python train.py --discriminator_arch="resnet" --model="GAN" --dataset="scattered letters and digits in many colours" --train_examples=97500 --image_size=32 --horizontal_flip=false --z_dim=128 --loss="hinge" --generator_norm="layernorm" --generator_activation="silu" --generator_widths=[64, 64, 128, 256] --generator_blocks_per_level=2 --generator_block="plain" --generator_attention=false --generator_upsampling="nearest_conv" --discriminator_norm="batchnorm" --discriminator_activation="celu" --discriminator_channel_attention="se" --discriminator_depths=[2, 3, 4, 2] --discriminator_kernel_size=3 --discriminator_stem="single" --discriminator_avg_pool_shortcut=false --discriminator_widths=[80, 128, 240, 416] --instance_noise=0.05 --init="trunc_normal_002" --residual_init="zero_last" --optimizer="normuon" --muon_scale="original" --learning_rate=0.0019 --momentum=0.5 --nesterov=false --orthogonalizer="polar_express" --adamw_lr_other_params=0.0003 --max_grad_norm=3.0 --max_steps=4400 --batch_size=96 --epochs=4.3 --lr_schedule="linear" --final_lr_fraction=0.05 --warmup_steps=220 --weight_decay=0.4 --adamw_weight_decay_other_params=0
Rows from block 7 of the discriminator of a small GAN, named by matrix and row number. Rows with one number belong to one channel. Each number is 128 + 32 x the weight over its row's rms, rounded and kept within 0 to 255. All counts start at 0.
After each channel's rows are labels from the 100 images, of 14976, where the channel reaches its highest value: "top examples" is what is common among them. Only what is clearly more common there than usual is listed. The data: scattered letters and digits in many colours.
# convs0: first 3x3 conv (discriminator.blocks.7.convs.0.weight, 240x240x3x3, each kernel summed), inputs 80-159
# convs1: second 3x3 conv (discriminator.blocks.7.convs.1.weight, 240x240x3x3, transposed, each kernel summed), outputs 80-159

convs0.187 [137 137  93 144 122  82 143 173 186 105 203  88  94 133  81 137 139 114 126 116 140 108 164 121 149 182 102 183 112 108  86 139  97  93 176  56 145 200 127 161  72 148  87 119 132 115 143 153 124 150 139 130  92 134 117 104 133 110 117 182 133 118 110  94 151  35 134 139 126 120 156 125 151 157  81 159  83 159 113 166]
convs1.187 [ 93 148 126 134  88 120 123 180 194 130  93 134 161 135 104 118 119 105 120  88 135 153  54  69 128 151 122 104 127  97  85 127 185 117   9 100 152 166 141 127 127 100 190  68 126 108  87 230 115 140 132 127  98 186 182 140 174 122 112 143  88  75 126 160 159  85 147 109  95 122  98  93 116 163  41 123 138 115 152 130]
top examples: orange; yellow

convs0.51 [129 136 134  81 124 152 112 113 141 172  98 119 106 132 112 113 131 102 100 120 101 150  68 149 134  90  81 218 103 118  92 125 119 104 160  81 109 121 116 107 144 157  96 126 103 178 208 138  90 111  82 124  65  66 127 156 130 213 100 123  86  94 146 147 132 166  80  97 111  92 135 126 138 126 122 104  79 139 132 112]
convs1.51 [144 143 137 109 233 110 155 126 169 160 115  91 158 144 138 151 143 109 131  96 170 144 144 155 126 115  94  99 143 145 155 122  95 126  89 126 146 119 122 177 119 160 111 113 116  78 100 206 106 120 125 119  89  56 144 112 153 137 114  87  85 109 140 162 121 154 120  99 153 145 187 120 120 196 151  83 206  20 106 126]
top examples: green; yellow

convs0.183 [125 143 134  93 185  66 144 154  77 105 127 136 102 124 127 139 145 102 111 130 121  71 185 135 124 155 128 138 147 119 116  79 121 116  89 127 141 100 133 133 153 150 122 125 154 102 142 129 161 149 169 134 104 122 121 107 126 111 131 102 136 107 146  61 146 137 172 145 169 146 151  74 109 122 137 140 151  98 120 119]
convs1.183 [119 132 127  96 136 166 121 216 131 116 150 112 132 105  89 135 153 133 155 137 171 182 145 131 156 115 138 112 136 163  53  71  77 164 115 145 108 124 154 120 158 171 141 163 196  83  15 179 129 112 105 119 144 167 128 134 141 107 175 237  79 134  96 126 179 117  82  76 136 121  50 138  97 146 162 135  80 121 127  95]
top examples: red; orange; yellow

convs0.236 [141  63 123 117 107 148 131 178 154 110 173  74 123 164 144 154 102 199 124 149 117 112 148 165 147  81 123 157 137  97 131 156 108 143 110 118  88 102 223 153 204 123 145 113  97  88 134 158 176  93 138 119 128 107 104 137 132 154 147 121 146 103 162 148 118 112 135 100 107  79 136 113 149 164 174  99 164  75 110 103]
convs1.236 [106 170 159 126 147 140 132  92 108 147 116 103 139 157  98 133 128  90 150 147 187 105 104  82 152 102 140 110 118  90 115 204  99 147 144 182 144 120 118 134 123 105 110 152  63  95 165  93 123  97 115 113  97 158 104 130 143 145 125 108 101 172 115 156 127  99 186  67 123 120 159 149 131 146 148  90 140 107 103 147]
top examples: white; pink

convs0.12 [ 94 119  89 111 125 132 137  85  92 143 130 116 132 128 133  74  91 132 114 161 103 108 130 137 114 157 138 136 114 111 117 111 137 145 124  69  32 151 100 112 116 105 111  79 132 139 144  95  91  84  82  95  84   0 122  93 136 132 112 138 129 107 149 135 107 167 134 127 110 139 120 114 146  99 111  48 123 174 123 167]
convs1.12 [117 127 117  83 150 144 152 223 144 183 136 137 116 128 143 166 133 123 146 152 145 165  48 192 156 123 144 105 122 129 141  94 162 169 137 144 112 167 124 155 126 143 145  81 119 113  77 116 101 123 101 124 140   9 145 129 121 136 171 145 116  98 135 136 129 121  64 146 126 138 135 129 156 138 143  45 168  62 129 142]
top examples: green

convs0.146 [132  93 127 157 103  62 131 146 140 147 142 145 142  86 109 153 146 136 128 129 117 208 160 132 136  91 124 143 158 142 139 124 247  90 112 124  90 131 128  86 112 115 117 144 151 196 123 168 145  93 142 106  94  99 133 120  89 175 109 142 151 178 161 184 125 137  81 155 172 135 122 108 100 128 122 130 157 141 135 104]
convs1.146 [142 151 137 110  88 132 132 175  79 129 118 110 129 102 144  68 122 121 134 139 149  23 138 124 141 114 124 130 116 137 114 171  33 130 102 136 129 128 159 111 173 126 121 139 125  38 161  87 147 135 138 132 114 160 145  51 133 146 121 236 140 187 145 136  82 179 160  82  99 133 130 136 173 150  91 110  74 156 147 139]
top examples: pink; white

convs0.232 [ 95 125 120  92  77  93 179 134 121 127  94 135 134  61 121 130 100 146  85 157  61  89 131 144 187 153 182 151 136 100 119  84 137 140 125 101 133 122 173 115 145 120 112 102 166  99 163 102 117 132 167 136 114 121 121 100 109 107 203 124 185  98 115 157 105  77 167  79 124 155 150  87 129 134 103 132  87 123 120  87]
convs1.232 [106 135 146 109  93 117 154 150 127 130 122 190 134 160  78 206 131 184 128  96 112 149 189 157 130 117 141  86 137 141 104 132 169 116 151 120 157 112 119 121 131 127 100  97 179 203 116  77 129 116 131 136 169  96  48 102 132 166 155 110 151 100 141 150 152 121 100 141 143 128 116 113 115 195 170 116 117 139 100  93]
top examples: red; orange; yellow; white

convs0.230 [128 117  62 126 116 159 146 105 121 129 133 122 125 172 138 122 111 124 104 140 142  96 114 123 149 157 128 120 158  45  84 167  53 181 138 135 144 139 124 145 122 107  53  81 115 117  93 131 156 133  84 161 128 148 117 167 121 131  40 142 127 112 113 174 163  94 130 156 146 127 123 166 152 114 103 137  82 117 113 147]
convs1.230 [114 170 193 127 121 138 113 156 148 147 148 155 123 101 163 133 116 117 113 128 150 163 170 120 172 137 129 139 129 131  97 156 138  82 165 149 167 101  96 123 125 152 141 122 152 144 109  99 112 142 198 113 178  67 104  41 105 161  95 117 177 131 183 143 149 172 168 158 122  75 153 177 154 142 167 106 135 182 142 113]
top examples: white; orange; pink; yellow

convs0.63 [145 132 162  92 166 147  48 121  61  88 123  93 108  84  89 139  90 166 133 144 109  85 145 138  88 154  92 159  48 123 147  95 100  92  57 154 138 120 137  91   0 131  95 114 110  84 116 105 163 106 175  99 101 134  97  87 102 121 108  52 126 130 153  67  60 104 120 156 100 179 123 149 112 135 118 127 126 115 127 125]
convs1.63 [121 131  93  91 104  96 150  66 135 148 114  95 138 100 186 107 136 162 129 129 142 132 114  89 122 177  91 176 108 109  96 122 112 182 143 108 124 134 133  99 131  68 124 146 136  77 155 102  94 131 127 112 138 112 151 176 151 111 146 134 129 124 106 150 111 198  82 148 109 111 120 150 126 109 123 126 148  74 138 150]
top examples: pink; yellow

convs0.45 [116  92 138  59 104 130 119 174 140 167 124  93 104  88  54 157  76 144 194 143  94  83 159  70 162 136 140 113 158 101 100 156 109 104 118 158  98 163 132 141 118 114 147 124 105 151 153 132 139 191  92 148 146 136 101  93 164  88  90 132  82 160 135 121 132 147 155 150 111 160 171 119 131  83 116 184  88  67 130 165]
convs1.45 [156 145 122 178  68 143 111 187 154 147 145 153 158 123 165 116 132 146 141 145 126 106 144 200 136  84 147 138 127 101  90 109 133 108 105 129 167 102 132 152 146  85 121  77  84 142 174 162 142 151 133 140  72 118 110 138 124  95 125  38 126  82 152 142  81 174 165 152  93 145  91  49 108  41 115 121 167  98 105  65]
top examples: pink; yellow; white; count: six

convs0.53 [179 127  82 124 123 142  83 147 109  66 114 134 178 113 178 103 160 133 140 132 118 124 126 136 119 133  84  46  71  86 113 109 151 148 152  89 170 123 144 159 133 137  89 147 128 143 109 120 105 131 118 124 151 107  82 145 108 142 160 200 139 105 133 146 153 118 112 195  97 109 122 142 123 114 118 122 136 167  75 188]
convs1.53 [ 61 117 179 111 144 145 151  72 186 101 128 176  51 166 186 118 111 120 138 105 125 146 137 168 160 134 118 148 129 121 183 155 105 145 179 158 141 119 122 110 125  94 105  82 170 118 123 112 117 136 113  99 150 141 105 174 140 133 172 147 130 115 133 146 145 141 182 134  73 103  84 166 127  72 151 115 157 170 177 177]
top examples: green

convs0.111 [128 159 122  97 119 121 111 136 114 153 127 140 148 143  90 103 134 131  73 104  61 158 125 128 156 188  81  97 110 144 147 131  96 111  91 165  84 149 151 136  77 112 114 133  79 118 149 169 104  94 100 110 140 134 112  87 121  43 128  86 123 151 123  77  75 146 109 130  95 112 139  66 116  83 126 135 110  18 154 126]
convs1.111 [159 120 124 131 115 145 128  93 139 172 120 122 132 137 105 144 137 138 133 158 158  87 121 123 170 116 120 163 101 140  52 136  51 125 196 107 153 121 162  78 104 103 106 108 128 117 132 105 156 168 125 112 114 164 129 177 183  94 104 182 141  71 127 160 155 113  95  67 135 145 149 110 176 111 115 165 137  74 146 133]
top examples: red; white; orange; pink

convs0.108 [140 113 114  91  88 114 141 128  57 158 149  79  94 148 116 118 164 159 111 148  95 103 147 168  95 117 119 126 136 125 126 130 126  84  64 124 121 125 214 136 155 122 137 147 118 105  92 116 145 138 109  69 171 152 129  94 111 106  86 143 173 145 147  81 126 119 115 134 132 169  92 169  81 140 117 136 123 139  86 140]
convs1.108 [103 139 124 109 124 131 164 126 107 141  55 133 186 114 144 205 133 144 104 130 149 106  87 110  59 195 115 138 128  91 136 111 101  99  60 120  97 120 141 147 165 128 118 132 106 147 117 167  73 132 118 111  90 151 120 167 136  85 148 111 108  81 140 162 126 165 126  82 118 121 115 150  93 131 133  94  75 122 130 149]
top examples: pink; orange; white

convs0.123 [103 152 128 146 100 131  61 161  99 151 169 119 164 109 109  58 176 167 150 147 140 121 149 127  85 117 102 140 167  98 121 100  39 146 173 111 105 160 125  97 101 102 118 134 156  98  81  81 118 111  81 157 110 169 152 104 125  97 111  97 105  90 107 145 111 148 142 134  84 122  82 127 101 116 120 113 177 198  87 107]
convs1.123 [151  96 164  98 108 141 109 229 113 123  97 124 107 152 139 152 138  88 123 147 126  88  87 165 138 155 132 190 127 163 129 183 159 122 115 118 162 133 130 102 121  75 169  76 124 139 151 104  57 154 176 158 122  58  85 142 129 144 140 150  99 116 111  70 114 102 144 106 136 141 159  97  92 133 163 110 139  79 113 167]
top examples: green; yellow; orange

convs0.95 [ 96 176 199  98  88 122 144 131 163 113 127 136  85 142 102 121  95 145  97 214 134  45 120  65 135  34  92  84 105 119  91 140 175 182 114 129 104  47 144 137 144  85 138  92 149  75 175  37  93 141 144 172 144 137 106 124 110 133 114 137  91 127 121 167 127 149  87 127 116  97 144 127 128  70 108 157 135 108 150 128]
convs1.95 [114 121  86 165  82 145 113 152 113 110 146 154  71 142 128 124 116 112 130 128  81 134 168  86  85 115 105 139 120 128 155 141 114  74 152 143 158  87  85  98 102 115 175 129 160 114 157  83 193 145  93 115 183 136 134 104 157  85  90 174  94 118 120 184 110 155 146 160 153 129  48 112  97  98 200  82 153 131 118 117]
top examples: white; yellow; orange; pink

convs0.212 [202  73 130 121  96 137 156 101 142  26 150 214 163 151 105 117 177  70 101 152 132 142 108 118 107 111  85 153 107 153 175 145 115  98 124  85 136 166 117 107 138 112 137 135  39 129 164  85  89 169 114 193 188 132 127 137 179 125 128 171 166  82 137 128 165 128 167  64 150  48 113 134 128 117  92 146 130 160 110 158]
convs1.212 [100 126 122 138 138 113  94 134 151 135 115  92 166 156 119 175 144 128 114 106 125 142 116 151 174  90 101 204 109 143 127 184 193 122 140 156 159 137  87 137 100 127  88 200 153 137 113 157 198 134 159 129 133 171 162 119 112 156 174  48 100  86 162 148  82  98 150 169 170  81 110 149 120 102 172 160 127 171  82 111]
top examples: white; pink; yellow

convs0.60 [128 115 133 134 156  99 118 145 121 184 169 178 121 107 139 178  97 139 104 170  71 127 111  96 126 116 152 146  99 115 113 110 179 166 151 144 121  98 122  81 145 157 157 195  99 112 166  97 134 162 142 123 117 159 132 150 125 135  37 150  92 177 189 121 125 152 113  87  79 132 118 119 109 180  97 108 141 150 132  44]
convs1.60 [149 135 128 109 119 101 146 128 140 124  99 100 116 133 111  61  94  98 121 127 132 178 132 138 102 122 127 130 142 121 106 124 176 177 150 155 141 103  55 128 128 153 118  97 173 164 126  97 185 131 110 127 153 169 125  87  95 141 129 156  78 165 149 130 151 108 146 178 144 130 233 130 149 132 194 190 169  78 102 220]
top examples: teal; green; yellow; pink

convs0.154 [120  89 132 103 171  91 132 117 116 132 118 125 105 151 136 151 114  65 113 141 162 102 111 132 170 102 146 185 145 109 103 146 159 105  89  69 146 112 124  96 101 130  96 139 143  93  75 136 113 128 147 144 118 105 117 130  93 157 153 125 155 142 144 127  98 137 153 117 178  82 123  93 123  97 129  96 148 142 132 135]
convs1.154 [144  97 130 109 150 135 131 255 111 139 107 127 111 165 169  99 127  57 117 107 144 193 159 135 166 153 135 126 127 131 152 123 101 124 151 130 117 106 141 150 142 158 113 135 147 115 118  67 163 120 100 156 118 157 112 127 148 105  94 108 130  85 128 185 171 140 156 147 134 104 134 147 139 146  66  82 157  76 109  28]
top examples: red; yellow; orange; pink

convs0.54 [151 103 127  98 101 115 157 137 134 141 107  65 131 150 139 116 187 125 141 142 121 142  82 155 117  93 101 135 105 116 130 141 172 163 147 159 107 118 104 143 186 124 185 129  72  72 153 201 129 131 112 153 106 153 105 140 137  90  46 135 140 193 104 148  99 157 161 127 122 159 193 105 154 167 152 110 164 158  88 123]
convs1.54 [174 105 116 130 143 168 135  87 145 117 162 143  89 112 138 145 161 132 147 164 123 164  76 175 110 111 120  57 116 145 156 104 133 103 112 142 142 105 141  95 150 115 101 100  54 166 120 157 110 157 138 129 113  62  86  86 164  98 139 184 129 152 151  84 105 159  91 179  95 109 146 104 126 190 150  93  98 158 210 173]
top examples: white; pink

convs0.106 [128 160 134 154 166 173 163  97 135  95 121 105 167 129 109 169  69 103 138 156 177 107 149 130 139 215 145  60  98 109  90 103 165 111 164 139 126 156 182 152 125 110 120  81 107 143 142 146  86  86 101 150  66 169 149 156 116 103 118 106 160 119 142 145 137 131  96 179  58 117 114 126 163 107 129 141 124 116 115 162]
convs1.106 [155  91 116  94 127 127  80  91 156  95  85 125 123 113 101 113 102  93 121  89 147 146 139 110 125 129 128 165 107 119 110  88 139 135 115 110 120 138 158 125 113 133 141 188 208  75  68 214 150 174 155 106 113 123 141 171 104 107 162 242 115 116  97 124 184  92 101  93 173  87 175  85 110 170 167  95 117  87 161 102]
top examples: yellow; orange

convs0.190 [121 111 158 187  95 144 110 122 149 175 162 147 139 124 142 121 149 139 166  73  91 123 107 126  90 123 134 201  61 106  31 137 152 106 167 132 123 136  99  69 163 136 109 163 125  94 188 152 144 123 121 124 129 119 105 182 122 169 126 146 129 104 164 191 104 160 140  88 118 123 160 128 138 128 131 101 177 122 120  84]
convs1.190 [ 96 135 116 129 162 101 137 149  80 141 133 163 102 108  80  79 116 142 114  92 148 141  84 166 127 138 131  74 134 115  79 221 132 158 154 156 150 140 108 133 122 111 125 107 140 168  99 124  95 129 104 138 150  81 110  88 108 110 140 115  86  77 162  20 161 129 124 210 103 101 177 151 158 167 168 103 174 143 130 168]
top examples: green; yellow; orange

convs0.3 [171 145 109 109 105 141 117 161 165 134 116 131 114 134  93 164 129 146  81 165 207 112  93 115 125 126 134 104 142 153  91 153 125  89  96 152  73 108 122  94 148 162 121 136 146  90 174  98  79 119 124  85 140 156 151 111 147 148 134 167 137 114 103 108 159  69 111 146 129 134  96 180  97 130  77  93 120  79 121 111]
convs1.3 [171 131  88 140 143 138 129 160 145 141 116  90 174 118  65  76 123 128 106 167 161  92 173 115 101 107 130  73 141 102 112  29 116  89 153 157 107 102 144 135 152 146 145 143 104  75 128 180 162 148 156 140 108 130 130 156 114 117 139 140 151 139 125 147 162 122 163  46 112 133  34 123 131 149 101  95 108 162 100 131]
top examples: green; orange

convs0.182 [103  88 151  67 159 124 166 165 120 192 150  99 142 153 128 156  67 149 123 137  92  78 141 129 166 119 149 108 145  97 106 120 106 166 125 174 107 151 129 125  61 130 131 142 133  73 185  87 160 135  89 115  96 115 119 162 112 182 150  94 106 135  92 172 110 115 131  82  92 131 125 136 209  73 129 158 143  40 175 185]
convs1.182 [159 113 124 140  82 175 154  38 143 128 185 169 136 102 131 135 121 121 126  95 131 104 124  85 123 162  90 155 129 112 115 169 143 106 122 132 131 119 146 104  88 156  86 125 173 108 185  99 142 187 150 141 161  96 143  85 105 189 107  64 147  95  91 130 103 180 110 105  65  98 154 200 156 130 209 118 170 138 175 115]
top examples: pink; white; orange; yellow

convs0.167 [103 107 131  56 105 111  72 137  93 125  74 152 121  85  79 152 115 158 119 144  93  62 156  85  56  50 132 134 129 130 129 133 135 131  92 103 150 127 130 104 137  97 153 123 142  94 140 103 142 106 153  96 120 152  80 147 129 108  86 116  97 151 159  80  77 105 149 116 162  87 128 133  80 153  94 127 131  90 139 139]
convs1.167 [ 88  84 158 115  90  54 122 139 175 166 111  65  76 113 133  65 145 133 134 117 125 110  47 146 114 104 119 131 129 105  79 155  54 125 107  56 128 125 164 107 116 193 149 189 103 118  78 107 203 112 130 105 141 187 133 155 131  92 171 170  93 186 154 112 104 120 111 157 108 149 139 166 120 148 153 101  93 138 136 171]
top examples: green

convs0.153 [136 131 136 147 137  89 108 182 127 109 136  80 145 139 173 176  81 139 136 128  91  88 125 107 118 108 114 124 115 103 134 153  95 139 110 142 135 114 125 136 109 123 105 179  93 192 187 141 132 169 153 155 113 100 138 102  92  72 121  88 169 135  68 165 215  94 145  83 101 123  91 180 153 103 148 104 149 150 108 183]
convs1.153 [212 126  74  94 136  73 141  66 159 154 100 122  87  93 129 105 106 145 135 157  97 121  77 107 173 146  83 139 113 140  99  80 162  98 145  76 176 129 125 104 155 168 134 166 126  74  87 124 164 120  72 128  34  71 142 151 145 103 171 138 113 121  78 167 115 149 109  78  71 117  79 168 164 124 126 118 150 183 108  57]
top examples: red; yellow; orange

convs0.21 [147 131 136 135 192 162 107 146 141 106 120 161 129  91  61 124 152  91 109 157  77 176 111  83 116 126 120 123 111 112 151  83 141  87  68  80 149 145 117 138 145 104 103  98  95 160 111  99 117  81 116 145 115  67  87 132 133 158 109 104 129 177 136 136  88  62  63 115 151  98  74  94  90 102 105 105 162  48 103 123]
convs1.21 [163 121 112 122 114 135 160  52 105 132 109 155  85 116 137  98 113 167 121 184 107  84 122 138 121 150 115  90 119  67 192 161 106  74 101 113 107 119 139  76  74  71 135 134 136  75 197 120 119 159 143 140  90 162 113 139 109 191  65  90 200 150 122 117 141 195  37 107 113 113 169 104  87  78 101 123 153 129 111 132]
top examples: white; pink

convs0.112 [113  87 116 114 115 131 168 142 149  95 152 136 108 159 104  67 110 104 146 157 105 147  73 128 149 167 162 104 116 156 170 149 144 119 151 160 108  53 144 152 127 120 192 131 111 126 109 146 159  62  93 113  76 160 163 119 133 114 176 145 143 125 144 212 161 116 105 103  87 105 103 146 178 171 118 117  88  94 150 156]
convs1.112 [132  85  95 110 222 130 175  70 107  40 124  73 107 122 164 139 119 145 115 109 117 137 117 129 119 109 107 119 128 157 169 166 167 110 108 126 112  88 114 117 142  79  94 151 109  80 190  20 136 132 116 126 145 134 143  94  75 124 105 177 117 150 109 136 105 131 113  73 111 111 120 112 127  73 171 120  99 187 129 126]
top examples: white; pink

convs0.198 [155  69 187 139 117 123 122 102 129 146 117 208 164 108  72 147 137 115 104 106 139 116 100 112 168 125 125 191 142  84 116 139  93 176 169 125 174 122 159 103 126 108 106 163 151 104 166  95 141 120 141  77 156 131 128 158 162 117 110 130 147 142 157 108 145 115 133  42 239 109  88 119  72 108 113  48 156  45 137 115]
convs1.198 [ 90 107 110 128  46 143 108 136  45  81 166 145 140  80  95 151 148 161 122  75  69 101 152 142 100 114 139 101 124 119 103 144 159 133 121 109  97 127  66  95 109  92  74  86  79 214  71 109  96 108 147 104 129  96  99  99 122 105 105 124 131 127 126  83 189 135 144 180 202 103 142  95  66 185 101 143 137 167 104 122]
top examples: yellow; orange

convs0.137 [153 131 101 122 164 123  85 133  89 140  95 102 156  42 174 117 144  90 103  11 149 116 137 162 136  61 129 114 145 149  94 103 155 118 162 209 118 123 141 130  76 116 157  99 103 117 110 116 119 167 161 152 128 206 101 123 116 139 156 157 134 112 109 122 114 109 109 117 128 111 113 117 204 125 138 171 150 143 153 124]
convs1.137 [138  83 163 126 156  83 142  94 200 128 127 116 112 100 175  66 125 142 118 120  95 160 146 153 150 122 102 101 117 143 111 126 117 143 152  86 172 130 184 138 139 143 108 188 197 124  85  20 101 156 112 111 110 210 126 100 128 216 123 166 180 126 136 187 148 124 151  53 119 178  79 167 136 158 112 164 151 121 121  75]
top examples: teal

convs0.172 [159  92 134 107 129 125 130 123   6 134 169 144 152  93 168  90  64 127 149 115 155 116 120 190  77 189  87 153 125  90 145 105  97 191 139 185 163 157 141  99 135 161 129 143 151 159 105 158 124 101 139  99 137 125 160 110 103  72  89  38 146 132  99 103 127  95  92 152 114  59 135  91 107  97 125 137 114 101 121  79]
convs1.172 [170 119 139 150 104 130 133 145 101 139 136 158  95 126 151  90  79 124 129 159  33 153 145  66 143 140 124  80  92 126  62  94  83 138 206 101 119 129 168 136 109  95 133 182 129 102 148 137 119 143 130 130 180 137 124 103 162 154  90 107  78 142 162 117  99 144 190 104 112  93 140 106 184 117 127 195  99  84 109  99]
top examples: white; pink; orange; yellow

convs0.87 [134 165 115 140 124 109 119  82 119 107 119  93 124 114  97 154  88 143  88 180  92  87 165 117 187 114  75 125 129 169 123 121 136 103 150 134 128 101 206 107 133  84  87 174 124  84 210 141 106  79 165 146 142 104 167  70 117 127 128  91  98 146 136 104  93 150  89 163 143 106 131  75 137 162 138 133 118 169  78  75]
convs1.87 [140 107 122 133 185 142 132 119 152 168 128 147 161 149  64 200 104 121 117 146 142 119 143 139 114 154  90 186 107 133 130 174  99 105  62  60 165 113 101  89 128  73 144  94  70 167 132  72 173 144 112 137 119 152 124 163  70 129 127 175 112 139 105 152 166 119 176  71 165 131 108 145  93 105  69  74 126 170 151 141]
top examples: white; pink; orange; yellow

convs0.9 [124 185 165 165  82 142 131  93 134 116 127 139 153 110  64  87 127 136 147 195 104 182  83 127 131 113 141  69 150 151 113 129  52  82  73 115 147 174 168 146 116 144 135  74 133 107 148 114 106 115 106 116 127  58 110 115 132 147 178 138  93  81 117 126 155  82 152 105 118 100 127 162 116 115 118 165 115 144 119 124]
convs1.9 [116 144 123 139 129 137  91  88 121 110 121 134 129  87 165 202 154 153 142 152 158 120 169 179 145 126 134 128 128 130 158 118 169 141 110  89 103 144 134 138 101  69 126 126  91 140 120 120 119 113  90 135 133 101  71 118 121 121 126 149 122 149 101 144  89  95  82 172 138 153   4 177 138  64 165  98  88 151 113  70]
top examples: green; orange; yellow; pink

convs0.143 [102 135 145 204 104 115 130 190 126 131 183 168  93 128  68 110  76 149 116 153 144 144 140 168  84 124 109  67  79  86 116 197 115  96 127 107 134 210 107 118 102 105  94 129 121 144 120 136 123 107  94 127 156  75 149 120 171 112 124 149 159  80 138 182 182 130 118 173  91 129  88 117 143  78 131 143 148 105 110 134]
convs1.143 [123 147 145 108  96 162  96 183 138  80  88 122  76 126 109 110 125 137 166 252 109  96  91 163 127 186 105 134 150 131 142 151 150 123 118 159 115 149 166 136 131 100 104 156  83 100 121 161 126 119 134 148 152 133 121  77 107 118 144 120 145 107 126  91 108 109 152 134  83 111  80 118 109  83 168  67  60  97 105 141]
top examples: orange; white; yellow

convs0.152 [152  71 164 188 130 139 134 104 108  73 114 112 116 119 122 197  91 174  95  94 142 117 106 108  42 114 105 114 121 141 144 128 148 124 111 145 166  85 177  76  40 142 189  49 111 133  99 137 184 112 156 139 120 127 103  81 116  92 147  82 105 198  96 139  59  75 136  85 144 101 142 144  85 123 151 107 120  79 124 142]
convs1.152 [179 127 137 137  58  94  91 105 105 135 168 176 118 139  79 126  84 166  96  88 133 121 127 140 153  90 115 171 134 129 109 153  56 178 143 115 178 118  86 123 130  54 173 110 127 172  99 115 183 174 154 140 151 129 114 150 123 114 195  64 113 130 178 136 159 151 158 153  79  90 120 179  82 155  98 192 175  80 146 129]
top examples: yellow; white; pink; orange

convs0.50 [154 158 103 122 153  25 148 116  78 138 139 130 138 108 164 100 109 194 186  82 204 129 136 184 103 121 171  95 183  87 168 168 121 152 185 176 103  72 139 125 143 120 139  60 137 107 157 151  76 163 135 117 133 135 117 163 116 166 142 128 174 156 101 122 181 128 138 201 143 109 123 107 133 137 123 122 118 141 131 129]
convs1.50 [125 152 129 160  98 179 120 163 143 116 158 119 145 162 107 124 117 145 110 166 123  55  88 118 121 121 128 124 135 149  62  91 114 112  80 153  85 100 100 125 121  99 155 108 103  91  99  83 117 124 128 124 101 189  94 151 158 112 103 190 132 211 151 192  97 131 139  43  51  87  39 108 120 149 119 112  53 187 133 130]
top examples: pink; white

convs0.22 [158 104 150 127 134 174  78 103  86 112 121 103 118 111 112 174 162  85 136 104  86 129 163  87  77  66  64 128 108 104 143 147 134 125 124 129 143 167 209 135 116 154 100  92 160  57 115 193 143 135  76 106  83 136 112 163 137 164  90 143  71 170 100 159 102 146 103 135 123 109 110 126 158  96 144 114 171 153 136  74]
convs1.22 [143 107 144 131  83 142 146 180 159 137 150 176 145  48 119 141 142 154 123 163 114 154 110  94 100 163 125 130 133 104 126 234 148  79 168 108 166 133 114 164 142 144 118 137 112 127  97 144 114 143 107 126 131 140  94  71 119 138 118  77 150  50 143 126 114  77 161 159 126 125  87 135 135 110 144 168 160 124 134 124]
top examples: green; yellow; orange